From a checkpoint of a small autoregressive pixel model.
Model: 20-pixel images, arch transformer_decoder, width 128, layers 6, norm rmsnorm, activation swiglu.
Data: trained on small renderings of single solids in any pose, 197500 training examples.
Rows from block 2, named by matrix and row number. Rows with one number belong to one neuron. Each number is 500 + 40 x the weight over the matrix's rms, rounded and kept within 0 to 999. All counts start at 0. Numbers have three digits each.
# gate: MLP gate (model.blocks.2.mlp.gate.weight, 512x128), inputs 0-63
# fc1: MLP up (model.blocks.2.mlp.fc1.weight, 512x128), inputs 0-63
# fc2: MLP down (model.blocks.2.mlp.fc2.weight, 128x512, transposed), outputs 0-63
gate.288:527548458529523453484495473561473497523463560526489471477507493490488455581495445479429509452523498479493479463459502470466457497516536526464471471527521457476475487499466459534470453519511512
fc1.288:522481497444503575524483490513504479486501514566553491488479493499460491488538502493522491508465541588515539497512457459561533540510497499471402543499513536499478513457490507519490491466554483
fc2.288:476517513530522439518490468515496505458487498497522476538507492501517457493465509488470492534567443497470498492532471500438449486457504494502510520512494442537474558522519459559501486478486551
gate.289:520495513496443504567546546493526559542548513494527482524500548526508441496557561495512500491475486481516541471534573517512598527477548493421504506401472471425611515582544549572527425561565476
fc1.289:525503482510457602486495547519527500457511425579520460466553475480538516495472578526568470504496579550492497558572572543459535486467504502460578465456504453490512470504475499539552539451509491
fc2.289:453500533463503447542519466450482499522474514529530470583470425481516566501575380467516483470529489484509535495449500485508536523444463451462473475514513565529510497531560531529506480508580492
gate.290:476438495470566513557470558491577518526475546301521578532465562528550499448505629472534505509514478453507462414443441452490458506500485464475544544460513450499515527430406510535519505590470495
fc1.290:484462491459563464599503546549543508590479544461508586428581506507519464542484533486464521465487502440568518497405496469510490429524431505609529526475501452512465515441491527527561515518486476
fc2.290:482564522458510491532459510472493509507511547536517482494557510504456493481498424465477552490481394444512501514567578521335544478476455524408511571568476483502522483535490556509480477486481543
gate.292:544507493540554517420536503525441477500501462520499497520496551492513472503496441483547510563459489510501519521466512498531488446474429512456515559476560556533514526459495524445572490522505501
fc1.292:514513505455507492495535467488441493484531500489449549461453505532457481490558489546566546540468518509500470518513493476463478500461515519459455608481613467519485542476525394484543488571493573
fc2.292:492501518485513535498514576473520504424522637499473551515498506484491511481536506482513519494440529457485499479531486493495516557494522516538509532462589465480515452450477512452488563529524572
gate.293:523501489463544479480563478518481548487490505531610537417416490448534541481531534405591499503504532536515488453569460536588620588502457526481508514483520500506515522590480555526479512531556435
fc1.293:442439524395555633537528462511495460573481489590473476474445531506496472468563490443524441472468587433499508508471480506553474484535562503492503517540465500482489444467453528488548501493494482
fc2.293:461496501517566618479526443571515525644462640479464500518486512467499528569489553473497443509457487416449508489492466574508512506450396495546431493538529512494455500475536554532577548460542532
gate.294:496510559539491482477473464527508518556455575536589486487465511497545479500510508479470492465406513540475488505547597505521485548489538569552537499536435535552488435489489505367547483471514508
fc1.294:545503485504537551484491495553533420472455472543488513455508479506482488481547495490488555444460509505528472460468526549528490459431476519492509544494515548463454501467507492466497501493512480
fc2.294:488441544461580513551548548540487500429555477511497531480537480528438507484567528497501555493515515578484523500451560468529454498536458487480459506463495509514472544445530563465544495473490496
gate.295:476547571496494460485606473485558568450492514427508477485441509515485429483548504457489498528501470506554524503541594488502483544529465463483631483475506517421562562521509507503376481553495444
fc1.295:496570536513476540453615400490532553486471556450462508462434523499460458499498475516487499530486475496508494523520491522527511471490536459554565508520486504493594543502522498495484444468524498
fc2.295:526485468501510533471508464518478461512509529483497460491474469375502522559479496453529480402462488510531509471451498533517509492504532430472521496466468542497404452525478491493535500515464451
gate.296:490450431487489479467483506540551523509466504537485513522510481508482509509437522461499517484523517547504491435463504483518490561512443533502438511502513442540499544470515544557473486522478491
fc1.296:507448486517461518392480510445483551514487539475442531505549534481495568496426390446494487512531524533507499491513547487481512492463470532453469508520476429493465530532448503500576534515446565
fc2.296:496502555553423466470476500520408508503522466513515480497532507534535513540431468510518547512538512569479491470503562508543516510496461498489568530447482516451518443525447491418474532512423532
gate.297:485511543490481459483463485522440554557492515506536453518458557454533502497481500443481492493452510456454546543478488433508516562536460532473481485474510579492516502469472501450559571554504463
fc1.297:519533542583433509532520508528512525467517466509499506538461534498566508473589538482536493572472474518582525481497503500526541512510567484466537484450478550474486541532499497504490549531481496
fc2.297:506490545499521525495420514543491463475507478477506506526504488496412561542419456523504492512527516478493489486496512557546512457517558473481498458482493473497469563425523487553481475444419523
gate.298:505522516541480472544507532449509559450536451448505473506481519505550538412473560460460531487463505535498514484498559378506586526546517525456519511468487466502473487444473442612520542497487500
fc1.298:497501465441556507472470406474422477525485550490550513567423469449509503495508589465480546459473484502529510544459469447493531553490511516576401466452520498433533500486482506443416531467497435
fc2.298:538490531569496503530435596547490531432504495424536446488457442525478486445420571446463550433517485477524483432473397423499571509458463510417500456415486474523472486555480461524458564551480475
gate.299:482428539461490560505522468565541467480428523489470485537496458466490468475561496492529555466472504517502495472531529541437457459494616544473500530452510501483509493499456535500467511468512491
fc1.299:518516462473483508481462506494540525511492569540524398427513530488495424583504486582496407531510520496505509473465477521517485486508486478521585516508516503484526564493534539497466454544542500
fc2.299:517464546477481448389557473488411508458480508579509450390423492479480484469443471527538473506502547501538470552433521441513532479533386473581476500532507478505502471520572514404490433486553464
gate.300:501465512472427512535528554538454566500540455495493533544498463496518503434579545417462492513530526533552529542549527527510524630521537578388578519520507466400492519555508521586463466478560514
fc1.300:473459426466462455555488559460505412521557460558416506497532466414523618489488517355476515543500476495549511584477502467542551565472501487462531469484443492486494384525498537570498454475523539
fc2.300:455431473546540527432514536510519500433542446499557399493521451484467494526506502493522488407487454504481496530485525517491504526383478490590531480489511449461513557508523399488551459472520441
gate.301:452539506434551542463571453566488502510479511507539479468489484441505503459474530437538485465467480540500531503492551458487600460502510512486552553486495486499562523538522528513485477474562480
fc1.301:521526574501522512549518546555541501472482506506514588540515523543606438473553476475518523517523509437400499584480471537431489441473502508521494487522564624483526472479450566476481483506510512
fc2.301:497486607504470494533516428555533453433425471499516551469493464496589537479520475495497505542488440542475488614539558484469526434511572467525612471567503593465546573434472466493450471505563557
gate.302:473568486453518491539592453469517528556420537473498497503448489475473482482555564444556502489495415466495522500425542541523478498521494496547503486474517539487525480518542514462551511513559494
fc1.302:438526492582461507489476513473413471540538522480449514468451552474494507467413559448538491525507539501493473514516535435540523517548553457519591499442468532458488503473516458524543470503511517
fc2.302:446471469494509443504467479433484491533505552402468464461511491502497503463455590463483500500566497494513528485473479551528516462470490437509516446456467479431460454560464538432562492534483487
gate.304:454513494545449471516511502484556544474444562480524496477460502470454519479501477468432532483467519463525536494516547482454469500506481530469498475511453482532479490403496467540507443464470458
fc1.304:533496519503500491468512466476450472491529503450537495520438430509479521511533483482521535501484463531539458516445486497506468525486452470529435488543532466516453426480511539510465563491526472
fc2.304:489493483505472447490528503530557499492506481545487546504464485527462496474510525511494530439523509490493490543459519529505520442558499561529500500451508480511556555472497489469512474504542534
gate.305:521512510512520427423567508586529485407472511478555516491524431471522503505497552497540524484520522494455521563490539451443464451467516533511494511563510535486515526424535502461468452423457525
fc1.305:421481551515460563466525529548519513475478472514433528452568502459536496527467508498518494505539496461507473489481596527435566498549521486482589506504444425477534461565444528529400492519442522
fc2.305:434481487498482527504474565562442551567526473507482492539513471473571394542516453484534526497503488510512506485504530556526548559516510514489510494436496473501505447557509565509546563512514491
gate.306:550469457532489502424521468559497508558494484526510485554465496522539494497444532490538585513461469465467471493513487582468522476540505530472519485509537522476589501433531495459514522468538466
fc1.306:476603446477539507503480550504517493467539483528514480485524537547485449535507513546534475473500493487568485444387435479438438493521558527501549478517516560472531551481455454513497518469478481
fc2.306:447533526495499527498498547488541524503557545479509510584529475553518464522530538525528516519524535563577461522442470445536585486542636503504520486491529491463484576460439507452475477478471496
gate.307:500538513454533509484465490427460464499561470515520502473568549554499492474454464496533450470491517475533486492476542419482540473505461533502528526481497470551513492402410520509517574555521391
fc1.307:489492474485499499502479456457509485511487467531455478568530457437523585538479514488470405437524482542546485500489430476448517486506413528480503503461454467491494480486454518467524645537483497
fc2.307:551492517509477476483501571572475488475428540473484473563484480473502499600498550491504513483446478494534477462452507508500479483480479430490497495534498548500489492585479499510470482481496501
gate.308:452548516463541562501460541453575504518448467453500536592534479473442392449522483435554527504505438478513494528509466458453496487498544489473469562554498571566543545509431473508475535538480506
fc1.308:514533469510507547517537563612534521511436454494517549544449484487535510454521532475534528494532480526507481513528433472533500524529547496486490500459512501437469492501500511504469513489497526
fc2.308:517480532559470497453505488427503484529485552471496431536493504476450499566485476481514516519520521465462483466466507560525587448522450478521519483447462538487505525585557480405483512570470476
gate.310:521491476444536552512459401448484519483449541502493504524528408502511458496522482429538508425501524500500507514501481572498450465482400520543476498553517493555479472526423545457489535531464499
fc1.310:511487515502516548518481557480481452462539481525542474438443501553564469482412518439509523493514581419464548447525547521522598544515426492425522511493508554492454560495526516568559504492508459
fc2.310:554487510489503462536569461525498580541469537517430477510593476470554449523501548422480475498507564457510521484490526570445605468488409493524440458597552423518493460542446561555513507502475478
gate.311:509510505535530511454469492545557516508437535562452428552506508500530475510567502428519471521499433493524465508525581549467508535499523566466554498498501460499514461564479488552524502478533516
fc1.311:481521457509555535560473431481522513575536487563490577442476495530434495484504457552531529514506495550548506452479570525539496557571473519466450516508528483560516462463479534590548487434555513
fc2.311:447501526500507536477487503484472503421498493487535429560487482532524497441485538467465520445510528465502517465456461421479554413469480475512510500553526500493552499562486499483440463512549502
gate.312:499583525403524497540479484456557528532385493437494550501493433491538479417560509467504468524459471552471550514472529472432492530504493517416564482534539537518476479493427468482471492483476468
fc1.312:534406487523514535525487542481457557541511470523527404491478461505455450568491575421536505502524537449545486533500529496532500525480467484489492451493501574438563485519544424488527506564533450
fc2.312:498468565496464549493505518459423465467528475531495498467531497521445465509408428517541494504430456478533510588485512467542417590511528465495447504487542609464516513477492479527488532460527560
gate.313:519388524488496573499523462539564546506535567531493472498512481478536508524490514504517509441492476519528530475455517476479489532453566466550502526576513464511620493523469509442483514491420490
fc1.313:483523494453523478555490526531473419461550455496543585469497530510469477448457546528427484528543561508470490536550504494484461515495554506475459487463531501467510560536561508485474450453537599
fc2.313:545432490510556510483486441480505522465486532518475442558468521486567508577438532477475477464502537502499499441429485477501535434476509510497500508525475513465584455455503474458515536490510455
gate.314:467520529502482516502569446547503522470471542520514537495497478503511452485417439484515556454505568479463535507547549440531564438537538465487535511625508486494598553469496510509496441473513510
fc1.314:559487426572520497501483536505451495473578447474500486587558455509568480498486452477555489496523520577513513564495503437492549458489458507498522498495490523494532491528504509497528486513506487
fc2.314:527476477499480559501491500534554519456438441572527509512511523543478511485519511541447500545514535494512498559507561508494504489618535525476510533442484533557522561448523406560518504470431502
gate.315:572467494470484519441551460491469428503538514512514545469568481547493428464453540484504497512562474489450464516557517500536569526504551478509557519543546474537506565512456545519542434454494549
fc1.315:482559483503402487486427541503482575538546506472445571486536524516452493494511511528521518541462569504493468515454472526500476438529494542457454502513551538526480487468546532447564504507463523
fc2.315:453550460466471518523489525564565441499403503478527531436494487492516507462498567505522505489434484544505454473474492507497451466484561504512532508489528432497461506551462502482517447545509539
gate.316:542581506469463490474544498495447494531495497511516618506505479492527475469501502496516505476488498580543494494541534445545563485508545542509611488507513513495608657506486583516456422536575521
fc1.316:464516443487444526567478470532528510520473507514495529492526510535519464512468506494410507494507449445472498425521511544462519502526513498559523472582514499474459474554493462614499531509563511
fc2.316:498473503466480457454513499523560439566548480510527478513527531569489434477459449497527497514422482536491493461500555456485463500489454518512548526494530431487543468509556459446494441495455499
gate.317:507517474487522510507493410490461483502458509508521491516484476488497510500463537515435485486487467506452460508513524453499485414542465475517488472497495582471548511443507499472481528478527552
fc1.317:471549512371474498473552469517487505459436482544491501516515514516507478426482456484538566466514424448541463502462509494486502462530536422556521531507494473414544480522541502537405516475502457
fc2.317:504566576542445532422499505519475511563429479575585415585519499540479494568492479432515595579518417489536510444455467522505529464525497485511554498478511510418484476552531494515528594530545509
gate.318:489483487448495467443514483425527512510511523570494491471530498458494495502523512454527480478438468548465518561505533484524488543540393507504508566482513527457506490517428498413526573505479444
fc1.318:398479456487488540522501521525523533551470569468533517449531463501456461520498480457485496463453509452521494517429500490511480504535522498568529497483509502538534514460516460492495527537488524
fc2.318:473476500522490496496528471455466452459511523451483438475510485519519457472427499533475541497558485476541517576474547453501555495484505447477534447458517511520462511505518497572453424563523457
gate.319:422564668468479479432475533418489569465459524411500537563486519475549533514510483542515500463420439546454494501487518402485459573588544510466497615523472475470493480484527531519366492455531493
fc1.319:483421534590394451460487484584439476515566510531491479439516469468547440547461505495419507507493497484508469496479520517571540508535497532609452564495503523469501496527636423536582450494610475
fc2.319:471536571554495554487545430455506420565586498434501499429466538492473536636485489475483497418510519443474511545526511535550509537498544428579444492483491586423534488467513511561475534405581567
gate.320:562472559477444489504519501478484538528532466504528529454535460478536436442468494487536504447488531483462540420490512530488541538520496479518546540508507537550581517568500522478487501548499472
fc1.320:534416533527489502481471423517469438525525486484467447484546502483469471494413576495525480512496464490458497504463541603430484546545541511533435512547513434488432394535515468595474519511476468
fc2.320:560421458507474494551407467488486526427415552546456447509502486473472483516478526454462515468507379495469511484458512411465524548475494469580474424515484541523491476581488562522516512567517477
gate.321:542492492545587449599500430525385440478493564476525552458447450500486502472581469448485495533475438561516549458485560439539474533492469507523458499540572551525502487481439578500554429527619459
fc1.321:457496516515518492521565422438445503495502472450500557450541532533553436461520501502426507496578403564499476538467514596447482473447481526523521493462453436501485483510487466467466485584533547
fc2.321:558515487471509429549545482463412396530495415467494550392525444522500460450469552528496504501532453554501535478534526478462425515476535488505538503551528463541498462485408497487496450514521521
gate.322:520528450533478522537463450477529509497541545537499494574479577511482492493505515513543476458527458467431480559517470529530436497509493462495525505526478447567491479535551513520498529495497485
fc1.322:561467597537514465493515528476491408517505515543500488439504487493479499520506502495486481543491489576566494477454488492511533450488530516477476459546504539468520515501457459520493472467475476
fc2.322:444475602512501489468528473516510546499544560493516521468483448505535473536510469457467513551529483512487484459522547521473561528484528536493488470490519547496504497580552444467519467489511531
gate.323:536516570455401553407487474480469499470406542565472557383500504489438457524521547553512514443483509481495500436535569531481577564518542547429542595514454474550488499543538548539445530476541502
fc1.323:454534530478579422502557485443564536546594503525464409620442494548477504450482401481564511527491463507509499492530456482603474544546458541523446409610502493490523445568443556505511508522462522
fc2.323:623584508428523403478664502435527480416551492481557491477459538540509568422488527488548494489451444462512493536527477520531461476540526536477520511541528468490451515435467561519434435512528482
gate.324:541482543535452463524457506490460480505558462522498504483578471501491540459474550508511501507511550547500509588561503562490502482509449538477489497444529447463513480586526472501483459536529550
fc1.324:470532496531563494532485449537524478489520488507457523442439489525521475489488466496491461501563532528462467505513479494482497410508505473447513479534470505505390462522467540569518422554494556
fc2.324:500524495562585462488489516487513493584459485435502442533441503533503493493493463500454459530561502572484465548509472521535435512517466495521492513509515531502446463462476491495556442487492511
gate.325:409562542374563513481503425490543488492394557487525499496496542556539442427534490489538426442483455484518475472492472448477448467519529535440499519502507526620474476534522455476488483510520555
fc1.325:391471487489549436499544523469561495531524479497481472503517503456540506433511537422502471505515467499475583514528507460496529569426532496473583486468478473466514457471530483502513528527485461
fc2.325:533555523507490506461568506602446501542503536514549506488497470452452521532522529499514489558486509513563503457477419560472531496513542489512475545435571500538447510573512540511513534522463545
gate.326:519529529439470505484528467478465471458529528481533494529539492497462477480516574513456508485413468508582487525483481527505485476541582538594529524523541555466488522493451524477456468440530475
fc1.326:526540476492512474526438559495536526524554533467513482563463523533458438492514418504473468506507532516494507416448475508513544503514463526434469496516478522550496505539566531537488479566467563
fc2.326:497502472521445473499531612547550474492500528496474534508485480482466468513387488505506519498486583458533498439523443511476463527465523509464515503527471490488505477584451405538480486515455504
gate.327:504503512474391468492457501570449529446554512554511518548502466488523438529519504497499480477459567517489533519469474504531498490478484531570458531514509474488514519499553433509500511513505486
fc1.327:526512490610450473503575498498509452476519475490440517489478483424500522501565522491529510532493569508526494474505570504483503547485427555488443486476469530508532523515451581504557524485501455
fc2.327:457488493417518450500483489543449547555518555503494519448528478502503492468504502486545506512465498505486517443501406498497508443504545523546508530546530449537438497562512552490515431561439541
gate.328:505511518469510486485484482437478507552522449533517508478488512488436544435429528513512480543490475503507464516487486503453495485522565508469460503512531508569482513475438550478550487451481505
fc1.328:558500504407535478517380480511552482523491479574512503426378531498487519481392459550422451539510500561466493490513429520460514508517516514449539503515555516408517473459436508491395547536515517
fc2.328:492522490469513508512375481501516517478462546524493476452404449496488500488421464534458490446524547611484473492511341513496490417516543512484555450488536515453543476413462505477456455546504506
gate.329:486506565573492493492545458535462557515491547468565492497509443482513561511511395513484576504405499504479557451491589489482504572554521507535538509520518516426554469508513498537548430443549464
fc1.329:456501509552454512480446549429485498499443490519509490543472536482487482476509497523547487470518486570531403500499425541458379450520512513486508527439461581512520502511443502430525500542534509
fc2.329:483481529477510490526538473501459503501595516465503504509507532490494543533484418497457528496432555552491517410437513468508540535492532484527493475530558545460519454538546547491502575465538479
gate.330:530512506513562431500486560463556522528467575480461494428465512530436509502540536511494456486470491570493458565461444506437541434459477597437487511477465492534523488554494474523544455525516480
fc1.330:541457566492478496459470477535441509488439470482455453571434575523558553481505570594524489476469440550393440570468497536549516453502567509476554526508508445435500454571491463522560443469553461
fc2.330:506510437499452518527461555530525507506508439452548449465459515521472530505558470476452464506513486508461471433447421554515579462494493527454478455501476482451481506577515443539520515517467474
gate.331:493518510515529486454523474505498561516517530538567477465506552579446409529528545489493545482478487520507496509473524533481476548578463557527535520510484487461534493487472501490534525443590365
fc1.331:570558497560430546469538575516448509473553466520437535508503433464457484484500448552549454458482533530495496532466523509492471472505429497443526500462520523554536549459534555476507502499543494
fc2.331:471530507559512485512527507548545504472463443605577411496471504570498505492491477497533548505430521484551488476443436524483432560480484556523511582530389482507457499486462503586536529524554433
gate.332:443455515491546515477533568566443464516445525517487430542513443480521476462489578496498520463527545461482517499512463506436511509488560506507516505445480498489507500577487529440471530536504447
fc1.332:595496522556478510522551478422518577509524481523520502523534475499553534528553532512530502519471504495458534433456443494451531527478453499484525527607519460473552524497412577544584488455511467
fc2.332:454541466466433502449475524487456478459494521536507488492516497485490546451442517483508467480482607437541478459431497477503613507480541514500541523509492530458449412555537481459519551546456444
gate.333:518512465503518486531617535481480481517546450476467522487452476511427544428499474461617525511463510498525509554457472520469519551462548502508549509580465511577485482514398494502495495542510450
fc1.333:521459469656478479533467609541555480536611506493513532484485471501494481487551463506460502445521544484498525458534508547557581521505451464626512480427457509409501526522540467502502475566497488
fc2.333:534496497596500510479390510575491557562462511547510536589493493526542492486487493501475438523498558515488520513445409561497444489479544509528523559459488481463515487468514420526547480544458524
gate.334:524525493546524554528468451455436511465459538493507492421422432502430516485451478480511512468509494506516504524522514574496570486512421513447492524490514472507470462479528541595501401570545474
fc1.334:495463593516499460442433494537524461498519553458451541553545534491476483537493361550490445495496486496523486447605528519568478474576582512482500518515539489488483490616515497427481480481441505
fc2.334:487493544525445485498438551500506440474599494457525486504532489510568487513502534528496563479500480595529489385533515414538535531504529532477483510447486411473500495541547528470433573474466531
gate.335:503507461465479542520510505522478588499432499557517571507491551538495376487523493471552529477531436443485497463484541471515522495489512542441590553505502518523735600557455520479525496562501529
fc1.335:494606506533527495489529467553434543461517486530530539465476489507553484568511483498455560518510502485456517509559536494516528511538509540508561453489538490495575562502531611482476499455590514
fc2.335:439511501423459547506477481461467505504506482483501476545570500520465463499523462540526560508466476507582485565489503547481514589501543484539449545548486421519306411578631505500487537490523488
gate.336:525490459398496521534527457489515460531479541544486516410524521518453485475503472459529517480482497491512570515431505453452477538476552494549539506498492462604482495456518501522484494563525497
fc1.336:531477473495462448460593487485516508359491546499517520406420501530438505472483543516474507477511431521538413544471494528485531490518431540437481539540460462493555423529492541499432454479508497
fc2.336:541503475498516585514472522480455497595443528577458547558538511508496486582557422517527492499442522463497502480482531483489448563499522525538523489541485487488482528557600532472572555544492478
gate.338:494401470467473548559505512496509482471583476489525508536470494456487494434527458446489550435459509423415580534533460465467453528510456480474523502465472507539447479481458488483577512539510432
fc1.338:502509489396440435539477535525463529510567463525489505521543548536451502463452480542583527539509482472507504529462554462456551493488491470482468521471517531537514539444496480476583512528426534
fc2.338:471467511467460509443522494548504522485434478532531497534612501433471527528451536508463496514432502491495514472467581511478515479519520489512528471484491472508444485552463535417512484497547477
gate.341:413438515467458429513530540488514502498482535497543449491510513480484525485531527502510470536526460531467530549568500511453445469441525518552465463484457520473463385545499515457501524535508552
fc1.341:521566475528505504509516495540449496468532490552516526495488576523442464480541544495515520528471473506467496463507489477531494476545452563484442439462503489520543634522490537502479542495445449
fc2.341:492422472538503483523493485469521506487434524460486477510537469499574466492471444496497488505482527545522507553509479494479527524469521443513525516489575501483448339536548506486505532520547497
gate.342:515476494537461452461479516510494504438452487534488518501503506520423512564509461550484477462522475510501470512454522484429461505519450523502461551460500480513488516519566478453517503473485526
fc1.342:549464535491450479517567546479527531488481469449513528498532525544490481477486474516499495553506550449484537510490495472472481516468447475516464497462459533526495540460483502491514469549392509
fc2.342:508466520457562494503466459510451547503541501509461514541503509531533480492493474370501500502519425447541460500541506540536495500519564468484498542531519492417470506569502477546493481526604470
gate.343:524502539452438475483530521491460545452489459508492524517488483484480506506526593517539511496515390542583469483488516480465491499456517542479462509475533492556524535482399555487514512500533446
fc1.343:606514526488559466501517514474486495474541499507496525527438479473490484501576526490507422500443480513530523454484552431546497568515495487497547478503485548413507491455500487441562491484502493
fc2.343:532443437516420511511538498504443522445496450493545542510517460511485517560503570560487470548501413536486469439486474516529482495494528505446559518401525451450522485518467562488468504539567469
gate.344:475483492466478510504516448451450471506537478480471500491525511494525474436477501437518498467495489476467498553493457493491496535504497506424547530504509490532531528609527481512506477577489537
fc1.344:414524439537564579452477487474483556480501497547515522495504563556494468589500501482560553553551511453515492572427446502604519484531514479495530525469518523483553581479502537514508519545526439
fc2.344:442475448570609559481525567502388540567460529426598526464453495539440488506490543496547577504518456503431480529511423552581508484512554472482465504482519512449489484454470560455560490506555468
gate.346:463515492551511488420506513501446508604510477461473545491492532467487489420413510503488571537461481496518483534490533504505505528518558500459503475446483534510536549495515521502542478520482505
fc1.346:467536481466497509476484460526511543536514549450531525487451514484573499482438513525444439503538442523522515510490484526545486465525504483529606521433510496340524470526570394498528472426492503
fc2.346:556479509434508434489527543544512538398471489537522481542510473481517536592508498518464534477449515531492543470506472489538493480522469497522631589592501476488458544450503436518504470464515439
gate.347:529475519515508474452512519482487518498555542459435502508456425492527551513537490563493491496509546495522471467457438507489547528459510472497459517512629524493442494521496483478485514537503527
fc1.347:519538481485490533520576453490416475519518391482492536514524530588535412450483485537514487547527476489511481553481526475487468410462487489466566512455489518513492535452513474514481439558487532
fc2.347:545472561454503468436439546511550469572493578437382516525494453516500523496448496537485465463501570489463497521526514559494542546502542436506485485542598488484493459541487475515532527492549477
gate.348:547487496481457524502506445477483490526505556520512511514529508487581480520503463521483520487475492491518487473493494522494533497487509514516504534541516447485605507506526502493464493495505539
fc1.348:500523524510460495486539513491520582423476512515505503527481505522493428503527473521529442532559482506580488469509466539529499494403536511484504484505508455540560646487494562535450473495450553
fc2.348:428511483519452532499511470509434579479489484463506519527472467511446480493511494479517455500578539532547513476532537446541506484514492484446519494426472548496473530496507515488517510504528463
gate.349:474498465456585547555475525462566475527443487466507527584499474512489521446459525467489468498476489495543538475530486441504490427515555464458518568477480525518536535479390478495538514472478531
fc1.349:476578500536438449483465484493438541416536482525532482515489519504464545546484489507507490516500473500509482467503517500493554581584514515483490526543479490496484578503472472573466528439515435
fc2.349:463478529469535516483468534477571477550441519488427427537423548478491525520448537540502462535465489526502505494479469444493516432490483472478531504455487551529532485477417501418513520512466474
gate.350:488523484497493518511517557587558497567426523465493554543540470487435494510509451520505523535481510507478510506560532510511499511510520541486517523545551507459474485570549462517482448502590449
fc1.350:494501469576442556499577488560480532469508556527473529526534463460489470560406424563527554484515530517518459521506520534569498418538524529451445455499499512492548523503493521495479498551476492
fc2.350:494466461515479510528504508499507461479525514468518430528458478512586519511476469507493468520436470547512501471446490465463481541483460484515504469541526485493533413480536502520486519534461536
gate.351:458474501486472502521523542498488484479507516541562478561448499488482450458523456509551530456465527520522540478509496437408505465463492502499541519479510559479552550480536465526491504520533484
fc1.351:510479493456564549532430559525483496445526476526477480547519482484416516551474544582513499558483470517473494503599474446527483483520515502549424460485461507410514546501565448448441477490505460
fc2.351:556468483422509488483495450511478541492471473482422503425570496474454450561466545508468487516520447509484487472542486542615524511538558564494444513465469440535495522557483490518510539454483506
gate.352:504505462579513572524520435510519536448470512526486480504499512491507518501525491491499525461494521468503497512408568481499511471488476537489512450526515442487516465493477558517473531511543428
fc1.352:472446494630495493520494498540491497519495537441481473469501452474463580441514471492448462532507474503469518490466511546503393486495511481520524490443519545403484524425418567523472423502500500
fc2.352:529484535503517518455475495502525450482491518489507454473393486519557485478483595455486531467486470439485478436425501474502549476485440456485494440452481504499546483481491496542512475491501461
gate.353:490499479551525427415531543637442582604404536469550495482532430428435531555455567429490459465464630596483514457476477547570566558455584639463453504465560448453420437514549478531544511494558496
fc1.353:501467440453464507530504493470495451510516503543447474541493505476446474507478543541522473532514484504478474453491474492475401545532463433532462484489463493434455504532482512498561531501419487
fc2.353:487500486508566477551492556491553548513467511517503483512509460497545572510525558461480544482488520499461520522470451530510512534489506536533483511479518499503524471491546469534521502477566523
gate.354:586567465522478575571484534525444394578520521494485525474453461496492532434533504521469535488488528559507538483557492467577468496507523524454479473542500456484430566427522519489539451503485587
fc1.354:497534536524476533461456492484529522554465498548537504448569587525496454541476431527531442490477581471494432490453495556552527479513484507615486480484507493551477452587514543473462594486549457
fc2.354:459487531513490482482522467490460505545477492466514497422505535521520494447504433547479505511515474503459514476556532516531468518517472535467534505519488430462483496475525517514491442486485597
gate.355:512528503476479536565489564494506506484510500483507466499545478481491473488449530433521479532497531486518573545550399544522515480562491488501553456489496460493496513478498477524468464458461454
fc1.355:530574470538548465447468523520477480476488515562544430471466473481454450452473512566431511550491492499572464551564521572515505454466529508506519506453455580486501494575421504572470560452461553
fc2.355:447514461510488481449510448500518574514539458487524541439484524545480518501502438561498565415493476458488504464456488438449456530457506496458491506478490582478513442476467548478529537491456530
gate.356:509567533443484517551438536511389470462507514447505555497462517479484508486579427529501476553458420501470511502528505460515447430490539494474507492388537540490536555527508536449491446547531579
fc1.356:505475479498503518442499498575493508459549450527455570557511483480505549506514540492482465510462521570450466526483470569488492505534510540471525512480507447493498521509418494525479531521472500
fc2.356:541490493518506510532505491440420512536475488487468454529467450488550467459547429484510489509467452476471519459481467454467461486474490480527483497487509518487508476556524522497552456523521545
gate.357:523445572530502521462522519512512469425514505454490518471538489505508515505510458532481448520442438501476514478489507467559496463429519497475536534431545485473438504481493566462473498496513506
fc1.357:533501516530490572433504504502451534488517481483492525503516539390532529532468456503469433495464479519425544490480433501561483468401475543473538473475381542514501579504509589460474478452478454
fc2.357:458493457496530532538536484463500476511492502471516440498472515487435488485548544490500488547501498539508507521550509466481478475482528443502478452525541432517437454494489498533494471555470570
gate.358:554489450536544545452557490500380467500527533437417504541488432432523516503483437501512507479465491488479456537493493495510545468460507522458489477493585500508524501478489448432520535520522493
fc1.358:505570465502420529552447517477518477549512500503499470509534405490473538440498486525496475460510497510449460504548514493449465534556451450490468399461531461484536531499536443502474508515496490
fc2.358:505551491533417472510479504498535504458484572514447535394555487479496509460538491539458504431441505476522492493503484476480497565530492465509489506540549451511515516530485475473510550517485518
gate.359:549492508549484461426445416515481481484471572559487484528523460490522544548499500524500507512482586520523538496555549501483439503495413573494430508527492420450504505538527557485540471529503489
fc1.359:550522503496544519580510482419569518476458519482586524523485503573482509477553474534540507507471439413508504468455525535478492524522437475497499517541505555554546515485472569481520531449471454
fc2.359:531539557533490454421518485513450472509558513478496507485539503480478529496480542509490516502494454567493500576589486473526486475539476538508564499467477462443522477548498456444482457539555503